config.toml
parallel_block = false
dropout = 0.1
inner_norm = false
patch_size = [4, 4]
num_labels = 24
optimizer = "soap"
lr = 0.0045
adamw_lr_other_params = 0.0014
grad_clip = 3.0
epochs = 149.8
weight_decay = 0.0
Rows from block 2 of a small multi-label image tagger, named by matrix and row number. Rows with one number belong to one neuron. Each number is 200 + 30 x the weight over its row's rms, rounded and kept within 0 to 999. All counts start at 0.
After each neuron's rows are labels from the 100 images, of 14848, where the neuron reaches its highest value: "top examples" is what is common among them; "patch colour" is the nearest of a few named colours to the mean colour under the peak. Only what is clearly more common there than usual is listed. The data: reaction-diffusion patterns (Gray-Scott).
# fc1: MLP up (model.blocks.2.mlp.fc1.weight, 640x160), inputs 0-159
# fc2: MLP down (model.blocks.2.mlp.fc2.weight, 160x640, transposed), outputs 0-159

fc1.366,171,155,272,206,175,199,213,194,185,195,201,233,173,210,218,158,236,209,204,175,195,241,160,189,201,149,269,215,162,151,199,204,175,193,225,196,169,207,200,196,249,160,202,226,212,134,184,197,188,163,191,225,256,144,175,228,226,197,214,235,143,205,192,182,223,200,212,218,208,208,228,180,192,146,167,190,186,227,179,201,159,194,203,220,218,203,181,236,256,202,168,191,173,221,258,173,234,193,220,212,268,193,211,225,222,194,222,197,254,175,156,227,184,221,233,193,158,199,177,225,195,221,202,230,211,184,226,207,174,215,257,157,261,167,167,121,163,213,187,185,278,252,209,182,211,227,155,245,210,150,224,227,221,171,183,209,248,223,234,206
fc2.366,234,219,167,237,186,231,191,171,200,207,263,231,250,161,216,230,133,255,188,209,210,175,212,166,206,189,194,235,210,207,238,176,188,226,263,234,175,218,194,222,151,183,215,248,182,201,199,231,180,252,228,178,182,244,145,233,204,219,206,183,186,170,198,278,206,212,226,212,204,199,184,212,230,240,185,256,216,223,225,241,209,213,139,194,175,205,161,204,166,223,191,194,214,187,194,217,205,223,158,247,165,247,196,191,216,247,197,210,191,229,208,218,241,220,148,182,185,183,233,221,209,199,224,176,217,275,162,203,235,231,222,213,226,218,191,179,242,188,189,242,183,221,158,234,193,266,229,202,191,205,219,251,227,192,237,247,127,196,251,149
top examples: cool; feed 0.058 kill 0.065
patch colour: blue

fc1.593,152,182,162,210,236,206,183,175,252,176,168,197,195,208,208,185,230,227,177,259,257,182,225,174,274,209,182,176,151,207,172,206,203,175,212,212,184,209,198,233,194,143,185,189,184,213,177,167,161,223,154,187,194,184,63,110,245,196,222,225,228,203,192,218,219,227,208,190,195,207,198,208,207,170,175,286,215,206,188,178,201,188,243,172,222,200,235,236,232,188,209,238,199,215,217,223,218,160,159,176,238,205,243,228,203,171,222,187,237,172,181,245,217,195,180,168,209,226,198,184,210,223,220,177,217,213,256,188,218,203,212,191,178,203,173,217,248,193,203,158,209,166,191,221,186,165,162,198,226,190,237,206,263,257,208,166,161,183,160,232
fc2.593,195,176,168,143,201,184,213,204,232,179,219,165,206,196,280,219,145,222,155,217,248,188,181,195,198,220,193,277,196,195,226,209,171,219,171,197,261,199,202,217,200,173,194,207,243,188,163,286,228,180,211,197,168,205,207,252,175,136,196,226,185,147,227,229,160,172,214,147,169,187,164,204,152,189,214,207,206,146,220,187,189,224,213,192,168,169,184,216,180,245,225,203,252,217,187,208,159,190,203,168,224,213,184,143,235,189,180,229,206,207,217,125,233,131,185,191,232,192,225,175,205,229,175,203,253,249,233,199,194,158,218,210,187,224,196,177,197,186,192,183,198,212,206,186,168,199,220,221,198,259,176,218,216,174,226,140,201,288,170,211
top examples: cool; earthy
patch colour: green

fc1.493,205,189,175,250,235,231,196,211,210,172,190,202,244,164,160,154,224,157,154,188,234,237,225,195,151,140,230,248,203,183,218,163,186,274,200,233,193,173,193,238,229,199,198,188,208,186,193,243,193,209,215,229,161,157,169,200,199,179,192,172,192,200,181,189,180,157,196,212,202,166,139,252,191,211,244,223,168,199,210,230,253,185,212,268,230,223,185,173,220,270,208,133,197,188,229,185,254,203,186,192,238,205,215,199,197,166,199,152,233,267,161,199,163,226,202,128,199,199,188,211,200,195,193,217,226,159,262,188,174,208,259,213,191,212,174,234,228,185,199,216,231,157,164,238,203,151,190,188,201,221,218,205,247,158,193,205,235,162,252,194
fc2.493,191,213,221,207,167,170,244,182,208,219,190,166,118,187,179,181,161,221,218,236,174,229,217,193,208,231,187,212,204,193,207,182,166,206,133,181,217,226,205,218,232,226,226,205,165,195,218,205,228,209,197,219,234,207,190,191,143,250,192,200,225,227,206,219,244,304,151,131,246,228,246,233,188,170,150,189,191,236,185,172,232,184,227,171,207,193,208,193,165,179,201,205,216,192,150,196,174,207,200,189,246,214,185,212,206,202,219,190,231,176,247,173,195,162,179,246,225,198,244,198,217,158,222,209,241,174,171,186,231,216,180,237,213,170,146,214,210,189,160,159,161,239,214,146,176,265,282,156,210,163,186,170,180,222,187,228,194,261,163,208
top examples: pastel
patch colour: grey

fc1.433,209,191,194,216,231,220,200,172,207,228,197,170,201,198,240,167,177,228,244,199,152,139,175,207,209,192,144,215,240,185,236,181,198,183,201,193,195,217,191,224,170,169,287,211,217,222,199,202,215,200,232,240,157,178,267,227,212,141,179,230,190,254,241,227,199,147,207,200,236,210,143,240,254,168,163,203,222,145,218,198,220,213,194,154,237,171,149,222,215,182,235,197,233,203,186,152,204,207,178,173,209,225,220,237,185,248,180,266,250,221,230,237,256,244,177,212,162,209,240,210,181,182,167,203,231,181,222,297,205,204,205,192,187,181,180,231,197,215,206,160,252,185,187,197,254,238,179,214,186,231,190,187,185,220,203,213,219,220,239,228
fc2.433,210,207,226,197,203,144,166,191,164,167,180,214,182,172,138,218,197,163,192,183,205,240,165,192,204,216,242,219,165,160,185,210,198,166,177,142,178,187,204,201,244,191,157,193,201,192,182,193,149,184,211,151,278,198,167,189,226,168,240,195,163,153,163,162,158,202,159,205,164,135,254,215,186,182,211,204,195,211,173,205,186,193,195,242,199,240,286,208,144,201,150,202,208,195,232,227,199,197,202,206,179,191,225,217,186,178,220,166,149,209,220,253,171,182,212,198,163,228,173,209,248,241,177,194,134,180,242,108,187,221,197,259,148,193,196,180,248,191,186,191,226,200,205,253,197,212,216,180,207,209,224,227,194,177,214,188,221,139,159,199
top examples: vivid
patch colour: green

fc1.547,195,245,216,229,223,234,164,214,233,155,228,230,211,201,196,214,224,239,194,182,197,196,190,178,217,239,208,207,196,178,234,202,219,156,212,231,217,198,188,235,210,166,208,188,249,122,168,136,197,154,210,298,225,199,204,170,183,215,248,201,176,187,229,221,213,255,199,167,208,189,177,223,206,226,148,193,246,213,227,166,155,224,166,210,210,176,174,276,191,160,187,228,200,186,238,185,202,124,231,213,223,165,187,240,224,236,196,199,208,208,218,217,227,229,220,179,192,148,216,168,208,168,204,156,218,238,173,257,207,190,242,233,210,235,200,162,265,157,207,235,233,220,183,138,150,233,196,245,188,186,210,198,209,206,226,218,225,199,200,263
fc2.547,210,135,219,223,169,169,206,199,240,239,201,192,239,170,193,167,166,218,213,223,249,174,192,220,259,133,210,167,224,257,236,207,193,209,193,169,164,183,181,285,170,200,257,216,199,215,253,266,210,219,156,178,161,186,192,193,182,216,211,199,148,227,206,206,181,148,237,228,184,188,168,205,204,145,263,141,185,180,201,217,220,262,207,160,185,203,161,214,204,230,219,176,239,227,150,232,155,135,155,211,196,216,220,124,222,207,191,213,174,187,171,191,225,186,208,213,184,197,173,222,207,250,206,211,224,206,200,187,201,218,179,262,170,168,206,208,190,257,183,183,178,250,163,183,186,217,217,150,194,222,234,216,194,200,200,199,199,170,201,175
top examples: embossed
patch colour: black

fc1.517,225,180,207,181,198,186,211,179,206,218,187,189,180,219,174,193,210,216,136,215,147,229,175,178,184,209,152,194,163,232,215,183,157,211,213,240,177,254,118,254,214,195,162,224,164,228,236,150,174,243,184,218,192,225,178,217,210,246,197,206,207,140,236,191,231,191,170,216,198,194,210,227,228,154,205,171,204,203,182,169,194,204,184,168,228,250,219,197,260,263,194,169,187,219,199,195,214,198,208,173,236,192,160,195,234,230,151,190,218,194,232,286,140,198,235,206,178,146,210,139,181,210,207,195,207,183,218,183,216,259,229,216,197,246,207,250,202,200,151,213,204,267,268,255,190,205,210,169,232,160,212,250,252,175,192,197,191,184,222,187
fc2.517,218,263,174,192,212,163,214,230,178,202,131,222,242,244,161,253,204,177,187,219,219,158,240,243,168,217,181,196,209,204,204,204,206,211,158,224,187,233,241,193,215,206,254,194,172,234,259,176,211,185,248,145,181,192,208,195,233,174,222,218,204,223,194,188,216,189,156,232,202,217,171,212,161,201,163,177,256,249,220,226,205,190,182,208,199,212,240,232,204,183,216,179,219,200,148,167,242,198,224,197,151,176,242,213,210,204,191,210,207,189,157,182,248,195,202,231,178,229,213,236,219,211,150,209,187,227,143,199,179,234,220,216,230,215,142,210,270,164,251,162,233,191,184,146,227,188,223,225,233,260,219,147,229,230,129,168,239,177,238,224
top examples: pastel
patch colour: grey

fc1.458,144,218,214,169,189,176,187,206,235,238,199,233,205,237,138,189,149,168,194,212,215,221,227,243,212,203,258,166,200,241,268,186,263,170,192,186,166,234,173,256,192,240,223,207,175,175,226,164,163,201,120,226,155,192,183,174,185,213,232,174,269,204,230,214,290,180,195,262,202,202,181,250,186,185,185,210,200,220,236,199,183,179,195,171,142,208,171,169,174,191,193,174,169,172,232,248,195,200,195,164,224,213,201,211,184,212,134,232,198,238,174,228,180,183,244,216,191,187,230,202,171,236,161,227,237,213,236,191,229,178,206,214,229,182,223,204,234,241,187,185,229,132,244,154,207,179,190,216,198,194,203,211,202,202,170,206,242,240,183,209
fc2.458,194,198,211,224,228,231,213,221,203,137,188,185,180,189,176,206,197,232,164,168,155,199,176,196,193,193,231,248,162,201,174,266,187,204,212,247,252,189,199,197,197,179,258,226,240,184,211,209,209,187,224,211,183,222,207,200,178,224,182,246,148,236,220,179,170,223,178,156,245,176,212,122,228,201,265,208,210,196,155,189,181,273,223,168,250,168,245,306,186,183,231,229,205,201,216,264,264,225,191,214,192,178,146,196,171,238,246,185,226,214,224,186,228,252,147,208,163,233,183,215,184,183,199,190,183,206,230,215,194,194,209,194,224,204,228,207,200,188,182,202,223,254,187,203,228,230,211,201,220,133,235,211,191,249,212,206,208,247,157,205
top examples: pastel
patch colour: grey

fc1.223,239,175,164,236,263,243,201,231,166,167,250,175,207,154,171,180,182,171,160,220,171,216,186,211,242,190,192,136,194,196,242,232,152,180,221,213,221,175,161,204,222,220,217,161,196,235,174,184,214,144,146,177,168,183,182,224,207,218,209,173,162,225,229,183,204,217,212,252,165,211,223,240,166,176,212,144,223,180,195,212,139,186,201,218,235,187,179,220,189,240,236,184,210,211,145,231,181,207,186,215,195,263,231,188,217,191,212,136,144,193,204,251,247,218,231,209,193,211,215,198,247,138,214,217,216,200,214,214,192,164,193,188,163,188,245,205,162,164,208,193,222,197,157,241,151,186,187,220,184,252,240,246,225,144,149,189,197,203,143,185
fc2.223,192,194,235,155,198,188,225,188,233,158,181,186,179,264,176,225,228,226,238,233,194,174,176,165,165,243,150,224,192,206,193,183,171,215,165,249,148,207,204,196,184,163,193,206,185,227,213,200,163,189,222,217,184,166,157,166,211,243,207,184,279,229,195,160,232,172,188,166,269,170,199,234,165,211,203,206,212,183,208,232,186,212,165,221,188,178,187,213,190,168,159,226,220,203,265,218,225,215,223,128,215,200,170,173,198,196,217,196,186,178,180,178,200,125,205,244,251,249,158,209,172,243,206,182,185,251,136,216,158,242,183,228,184,276,212,215,204,232,215,231,168,196,203,182,275,242,210,198,186,219,174,206,143,242,223,168,187,215,208,208
top examples: pastel
patch colour: pink

fc1.60,168,236,241,165,193,190,168,202,192,169,234,155,178,217,213,167,142,212,211,267,184,137,181,194,202,197,222,242,139,214,193,200,236,215,233,185,172,200,223,211,163,205,242,216,218,175,209,202,238,226,154,243,185,197,218,149,146,192,202,190,190,177,213,209,248,185,194,219,210,180,166,244,233,198,219,214,233,189,220,182,233,234,191,173,232,167,162,176,111,172,168,131,222,194,231,192,194,184,185,216,168,182,219,203,181,172,232,240,212,190,216,180,163,193,197,220,129,236,185,214,209,244,169,178,160,117,193,182,223,216,211,236,159,213,142,219,224,220,193,204,197,198,264,127,197,196,213,224,218,166,210,215,193,214,199,162,185,225,231,268
fc2.60,199,159,203,193,232,168,175,239,187,250,222,239,140,191,165,216,233,185,165,191,233,178,209,212,232,146,167,222,224,192,189,147,197,197,208,209,163,222,203,153,198,145,255,189,242,210,191,185,183,176,212,209,156,202,201,249,193,210,236,203,196,228,173,222,213,190,154,121,206,214,211,176,225,244,212,192,175,142,205,175,221,181,220,219,205,217,223,176,209,229,164,190,202,203,211,231,203,259,208,134,188,178,165,221,198,154,286,234,215,184,228,194,193,218,224,262,203,117,208,189,200,231,226,181,172,228,210,209,175,200,164,239,227,214,219,171,248,239,226,174,209,212,176,165,208,242,217,225,222,160,156,228,179,135,194,233,219,145,179,153
top examples: warm
patch colour: brown

fc1.110,224,206,220,197,238,234,189,198,206,193,268,215,193,181,223,142,204,197,177,213,194,203,181,193,242,189,268,194,234,226,254,249,208,214,214,185,222,202,181,195,203,202,206,178,166,191,261,208,235,217,171,205,238,179,192,211,193,246,154,184,250,185,166,235,237,203,155,231,194,172,180,218,191,203,229,188,253,156,185,255,168,156,282,167,236,246,215,205,181,206,213,225,211,206,182,202,282,216,221,173,197,218,217,231,236,154,166,241,208,212,149,218,222,169,207,225,172,153,186,183,224,219,281,210,176,204,217,210,197,234,262,187,203,194,177,163,202,171,179,208,203,169,227,210,310,162,217,227,221,166,192,226,217,197,249,206,205,208,181,209
fc2.110,175,173,182,266,220,204,188,204,228,205,171,166,189,205,246,238,201,186,221,189,166,168,196,178,229,224,199,183,125,124,219,171,193,228,220,255,149,219,215,148,206,190,158,249,244,185,230,172,208,192,193,199,129,196,239,230,249,148,258,207,224,218,167,157,178,201,221,197,210,201,248,206,210,171,200,188,199,244,164,135,210,220,231,154,215,206,212,215,197,213,230,251,162,200,209,229,183,201,196,172,195,173,177,167,170,238,252,192,173,192,217,190,197,165,219,184,203,179,220,259,216,225,168,162,215,182,182,209,248,162,104,222,208,221,227,173,162,253,216,254,217,220,230,244,218,210,195,208,221,222,232,240,207,201,196,174,220,197,186,173
top examples: cool
patch colour: black

fc1.376,178,200,222,185,201,187,181,174,228,199,227,189,186,175,205,197,222,227,171,224,180,183,229,266,242,191,252,230,238,216,184,218,198,228,179,173,227,274,226,212,177,234,164,202,222,172,208,176,208,191,146,166,178,199,187,281,193,232,170,175,196,243,205,174,239,208,227,182,213,150,182,213,242,217,234,173,220,238,199,137,210,175,252,202,177,243,220,169,194,189,185,213,244,178,208,238,150,203,166,191,168,185,168,217,187,156,165,165,249,200,139,225,228,211,192,160,242,212,188,244,220,233,202,196,284,192,174,201,186,180,206,199,148,215,147,181,176,224,192,227,207,213,206,174,240,189,206,163,213,222,216,177,128,195,165,182,259,269,172,158
fc2.376,236,199,171,153,223,178,166,211,231,213,200,175,224,284,212,164,212,218,182,203,199,172,188,201,186,206,173,169,189,205,248,157,202,190,199,201,225,214,189,198,177,201,233,144,176,171,152,214,198,288,211,216,186,201,201,162,195,194,150,210,203,183,193,224,238,191,149,195,168,201,176,234,136,229,158,238,169,203,201,196,219,171,212,234,226,196,204,199,121,204,203,167,203,194,247,188,160,258,211,217,184,252,194,192,255,223,186,239,179,234,201,213,179,198,219,202,172,160,169,196,163,213,160,164,175,206,222,174,199,170,227,202,269,222,205,208,176,167,141,182,270,131,210,188,188,166,215,270,193,163,235,180,167,248,199,231,178,140,209,177
top examples: embossed
patch colour: grey

fc1.48,166,181,159,197,188,212,165,180,166,219,236,268,149,211,179,170,196,193,222,212,194,171,170,209,231,138,203,196,179,216,202,251,137,229,229,208,132,217,153,167,255,227,228,215,166,154,171,207,173,230,226,212,186,190,257,220,235,222,181,219,210,199,231,202,253,176,250,219,160,253,226,141,187,268,234,237,150,182,226,201,259,199,229,198,216,204,233,166,211,192,194,198,238,261,271,215,187,151,151,186,228,175,219,202,170,209,208,196,218,195,208,159,235,228,189,204,192,159,179,209,216,211,161,208,214,195,209,185,182,234,201,212,194,213,204,225,184,183,249,169,173,162,232,228,210,221,223,245,235,197,229,155,235,249,231,224,216,190,218,217
fc2.48,164,243,218,254,189,201,208,170,211,162,232,150,198,168,197,197,219,185,239,182,173,203,191,209,238,183,167,204,181,194,225,207,227,205,194,217,182,240,165,230,171,196,183,152,161,207,228,240,218,184,218,224,222,231,171,233,162,172,204,223,221,183,166,196,220,210,199,200,203,182,179,151,222,208,239,215,225,145,174,175,164,200,201,164,174,195,207,200,217,193,195,231,204,226,152,205,132,215,207,189,190,214,210,196,227,195,185,251,130,225,230,203,181,125,219,199,181,198,193,279,196,177,165,257,211,166,202,217,157,146,205,220,92,180,223,196,264,195,182,229,182,240,177,229,236,145,254,214,155,154,130,228,209,233,233,229,198,194,190,217
top examples: vivid; dark
patch colour: black

fc1.310,195,198,212,168,200,163,240,206,290,183,195,176,199,153,157,181,217,159,145,241,147,177,193,204,233,160,166,222,186,198,239,200,183,259,168,209,139,257,242,260,212,126,190,240,175,215,230,226,190,226,192,219,159,224,198,197,175,188,209,203,203,205,170,197,235,251,181,209,189,175,216,218,227,177,246,173,196,189,189,222,214,183,163,154,227,194,238,205,128,206,180,194,192,220,177,253,170,197,175,214,152,203,198,186,164,158,180,197,203,233,191,178,208,227,146,159,155,232,162,233,222,176,209,205,203,250,172,207,259,238,207,188,219,207,181,250,168,194,209,255,225,167,221,202,180,190,193,230,161,147,165,185,185,262,210,213,193,177,212,186
fc2.310,156,244,184,199,160,205,212,202,164,154,211,150,170,260,208,214,166,223,201,204,241,251,163,214,182,249,233,150,152,172,207,218,212,173,186,199,250,210,188,157,164,273,242,140,188,160,254,156,185,177,198,228,175,160,191,232,218,186,193,158,240,171,156,209,203,185,195,221,190,248,215,189,170,173,185,240,178,210,227,163,161,189,240,227,175,218,148,206,250,227,189,233,221,166,192,196,237,185,157,208,178,204,218,241,211,183,194,256,156,179,186,201,171,191,213,232,209,251,206,217,162,213,206,227,215,175,194,201,210,153,205,210,187,176,258,177,200,168,125,208,204,209,228,226,166,234,253,213,202,174,181,242,200,157,233,163,201,159,192,197
top examples: embossed; dark; feed 0.034 kill 0.0618
patch colour: brown

fc1.16,193,186,268,202,184,200,173,153,177,219,230,182,203,168,213,238,151,182,235,179,165,219,173,197,226,154,225,177,166,197,161,242,165,180,192,171,157,230,196,279,137,229,228,239,220,226,167,166,227,191,189,243,207,248,208,220,208,205,191,176,242,243,168,185,222,188,213,209,191,159,191,163,191,148,175,162,190,172,196,211,131,176,209,193,234,243,198,201,191,210,253,224,189,231,176,237,179,248,159,227,189,186,157,214,241,256,207,228,215,180,163,211,194,208,230,205,210,163,192,219,184,199,211,245,191,170,262,204,204,233,206,195,217,175,208,243,190,147,155,164,200,211,207,175,190,275,237,132,187,231,159,178,231,149,148,201,195,199,188,198
fc2.16,259,214,148,219,238,165,194,222,159,204,209,221,204,214,187,169,193,176,205,185,239,189,212,194,190,187,215,255,236,191,278,223,194,228,191,236,248,168,197,137,205,175,249,205,174,216,173,182,166,185,207,221,196,199,188,203,253,182,223,222,180,157,224,239,238,219,196,201,226,267,185,169,213,149,213,199,191,185,196,122,247,175,179,208,170,183,257,282,239,150,202,153,177,177,201,169,213,147,218,125,256,200,209,198,164,176,212,187,210,196,283,176,178,176,203,181,183,230,264,169,236,186,182,173,226,184,163,169,206,194,201,211,198,189,191,202,247,192,210,220,185,207,203,211,231,183,169,168,187,204,242,262,174,201,249,208,210,203,200,207
top examples: cool
patch colour: blue

fc1.232,198,214,206,203,283,126,211,210,194,185,238,170,195,206,190,206,217,171,162,195,168,255,226,198,229,193,230,192,250,210,199,154,170,142,249,206,204,199,212,236,247,175,187,149,187,200,234,206,236,202,168,217,162,190,161,145,172,210,225,212,164,178,238,156,213,249,199,209,190,237,198,251,167,216,203,218,182,254,185,194,235,247,243,202,194,231,222,194,239,191,238,184,173,206,177,213,189,167,188,225,130,240,190,210,175,177,235,157,202,240,215,212,238,191,166,168,191,224,263,199,228,197,244,168,274,141,214,202,207,161,199,161,180,240,198,212,181,169,193,143,240,168,194,136,208,207,220,197,221,212,205,158,209,184,182,213,174,159,221,171
fc2.232,184,189,186,183,153,173,243,217,226,234,208,242,221,170,199,155,190,186,180,263,221,220,219,158,194,187,163,197,238,206,191,195,189,192,142,147,205,175,152,196,153,179,218,205,216,169,218,219,195,179,214,175,256,190,176,227,222,197,184,181,238,240,210,210,211,181,170,164,174,163,207,177,171,202,197,151,169,195,200,148,203,206,238,212,114,157,211,189,240,201,190,209,245,232,241,195,197,245,228,185,270,213,203,195,189,208,195,211,235,155,173,192,175,195,250,238,194,185,171,202,150,232,232,263,125,230,219,151,217,170,205,237,251,191,169,183,186,197,162,244,187,189,198,236,199,235,250,210,197,193,178,237,233,180,239,176,216,294,202,184
top examples: pastel
patch colour: grey

fc1.499,223,231,138,135,214,126,202,183,146,210,187,200,152,218,234,228,192,202,291,210,226,162,181,152,198,251,191,164,217,238,243,203,180,219,188,244,184,232,198,190,222,261,174,201,178,196,201,186,227,173,218,221,195,246,181,196,165,186,175,205,242,220,164,192,243,197,195,232,245,126,232,247,206,194,186,176,219,216,211,230,230,202,196,239,224,227,188,250,186,243,201,231,235,203,153,251,232,226,243,214,270,200,172,212,193,169,189,161,177,213,185,236,212,231,226,142,164,224,146,185,189,175,199,237,221,186,189,150,203,219,225,215,187,189,220,193,227,233,252,243,219,228,214,196,208,211,246,208,203,182,175,213,211,241,236,207,223,218,169,197
fc2.499,165,148,225,213,211,213,244,209,218,170,181,209,284,202,200,233,238,218,120,214,192,217,229,244,207,198,155,259,180,211,149,185,234,182,262,208,218,247,203,185,191,160,224,205,228,200,223,225,157,175,162,174,212,159,232,229,178,184,186,228,176,188,180,186,191,181,156,208,161,246,134,163,153,186,191,198,252,181,209,191,182,216,219,174,180,209,194,187,192,177,162,212,212,167,166,217,192,182,161,200,159,226,203,202,172,234,238,179,206,214,274,197,184,216,157,186,262,208,252,161,228,186,230,193,198,205,220,281,224,201,199,232,202,182,253,210,211,192,124,174,132,234,228,221,196,217,216,213,233,180,218,240,224,212,196,200,182,224,223,196
top examples: warm
patch colour: brown

fc1.237,127,207,147,227,194,156,233,226,224,188,253,209,218,228,151,205,220,230,171,224,146,198,189,196,223,216,175,208,172,215,246,202,202,200,228,222,230,226,178,199,252,213,213,172,161,190,257,193,247,244,147,169,203,241,185,130,233,207,205,199,207,257,137,193,169,231,185,201,207,188,223,209,210,216,168,215,175,176,183,215,186,204,191,142,189,234,218,250,218,216,136,215,196,224,218,200,208,184,175,197,159,173,169,192,161,214,246,252,173,171,130,238,241,150,198,164,189,226,190,214,187,204,181,167,217,255,190,229,218,194,171,159,184,228,189,217,254,201,219,209,247,212,175,183,212,185,123,202,179,223,164,214,202,169,164,195,223,263,231,191
fc2.237,177,167,265,201,226,252,185,196,247,245,206,217,194,169,233,223,204,195,196,170,152,176,164,242,224,187,211,205,233,186,127,199,189,224,178,210,203,205,188,236,216,162,174,246,176,208,214,209,171,205,198,226,228,217,198,270,197,225,165,199,119,151,220,280,179,163,249,213,200,185,161,234,199,187,204,180,202,189,198,161,213,204,191,242,170,225,196,167,238,215,171,210,207,194,200,210,122,173,204,201,179,185,192,230,218,179,189,157,249,203,219,201,210,192,193,194,197,148,145,154,263,180,241,200,230,221,264,189,170,158,203,205,182,165,240,176,202,171,146,186,173,229,197,207,194,196,150,236,197,222,172,221,209,229,240,159,172,207,279,183
top examples: warm
patch colour: brown

fc1.476,227,185,184,237,272,244,197,193,211,170,209,147,184,240,178,206,209,194,209,184,188,202,175,231,247,132,221,175,164,210,231,180,177,270,159,174,191,233,278,212,220,241,164,181,182,212,246,217,246,195,246,238,182,160,147,180,213,221,195,183,182,181,228,239,182,197,195,197,217,219,224,212,214,249,227,192,196,198,306,190,164,158,253,168,244,168,230,182,241,267,131,198,215,210,233,210,201,252,196,187,209,246,170,188,198,266,238,203,180,215,256,209,207,221,151,177,241,186,212,220,204,193,173,225,219,242,219,226,211,199,189,222,189,147,213,226,184,220,162,210,173,192,197,189,199,196,198,216,190,181,191,183,188,235,179,170,215,192,190,230
fc2.476,110,187,168,137,179,181,181,216,222,219,163,252,245,220,198,257,226,170,193,252,139,228,226,206,188,203,182,216,194,169,209,196,173,187,172,235,182,226,147,220,218,185,161,189,214,252,168,155,206,195,239,161,280,203,234,261,230,193,200,183,250,217,193,191,198,173,195,166,201,186,240,200,186,172,177,195,198,171,134,228,227,250,164,242,165,256,200,217,188,207,235,174,201,205,191,133,193,154,196,199,223,231,205,158,184,197,223,210,210,137,194,178,221,203,228,187,164,216,235,188,227,244,238,208,186,196,194,186,196,203,211,186,181,213,177,238,227,172,239,143,205,231,159,234,156,184,191,214,226,179,161,187,244,208,222,218,250,188,198,229
top examples: cool
patch colour: black

fc1.520,144,236,229,238,257,193,238,156,169,261,210,195,217,235,205,231,171,255,240,243,170,195,186,181,240,197,232,162,203,174,216,205,234,195,200,210,220,212,175,248,195,227,157,208,251,208,172,192,216,184,228,230,235,262,216,192,230,217,169,219,185,186,209,216,196,223,217,211,258,230,203,163,193,201,223,184,237,183,184,188,212,221,225,223,200,201,178,159,204,258,141,165,232,181,211,241,199,224,236,183,262,242,182,262,162,192,185,168,204,218,198,192,233,185,192,219,145,222,162,211,154,225,245,211,248,194,208,162,152,206,230,212,171,203,203,198,254,199,147,202,216,184,227,209,206,239,225,171,216,134,218,162,175,194,208,138,221,162,202,270
fc2.520,206,159,157,156,216,208,174,194,242,182,237,252,180,190,189,138,266,169,154,224,230,258,203,221,200,181,238,199,269,231,200,189,176,209,198,203,174,198,175,169,188,205,227,240,133,191,221,190,236,200,174,220,248,157,252,267,229,179,207,156,202,259,205,236,186,222,146,235,221,211,193,212,249,222,166,187,188,249,175,183,186,181,184,206,250,212,191,174,204,165,239,146,174,243,217,167,190,203,177,233,174,168,220,179,170,235,218,186,171,163,186,147,173,216,180,167,198,206,188,195,183,218,154,176,207,192,181,246,216,198,182,223,172,241,136,204,188,170,235,188,258,200,166,214,204,192,189,237,205,201,226,199,185,208,218,244,214,279,214,192
top examples: vivid
patch colour: blue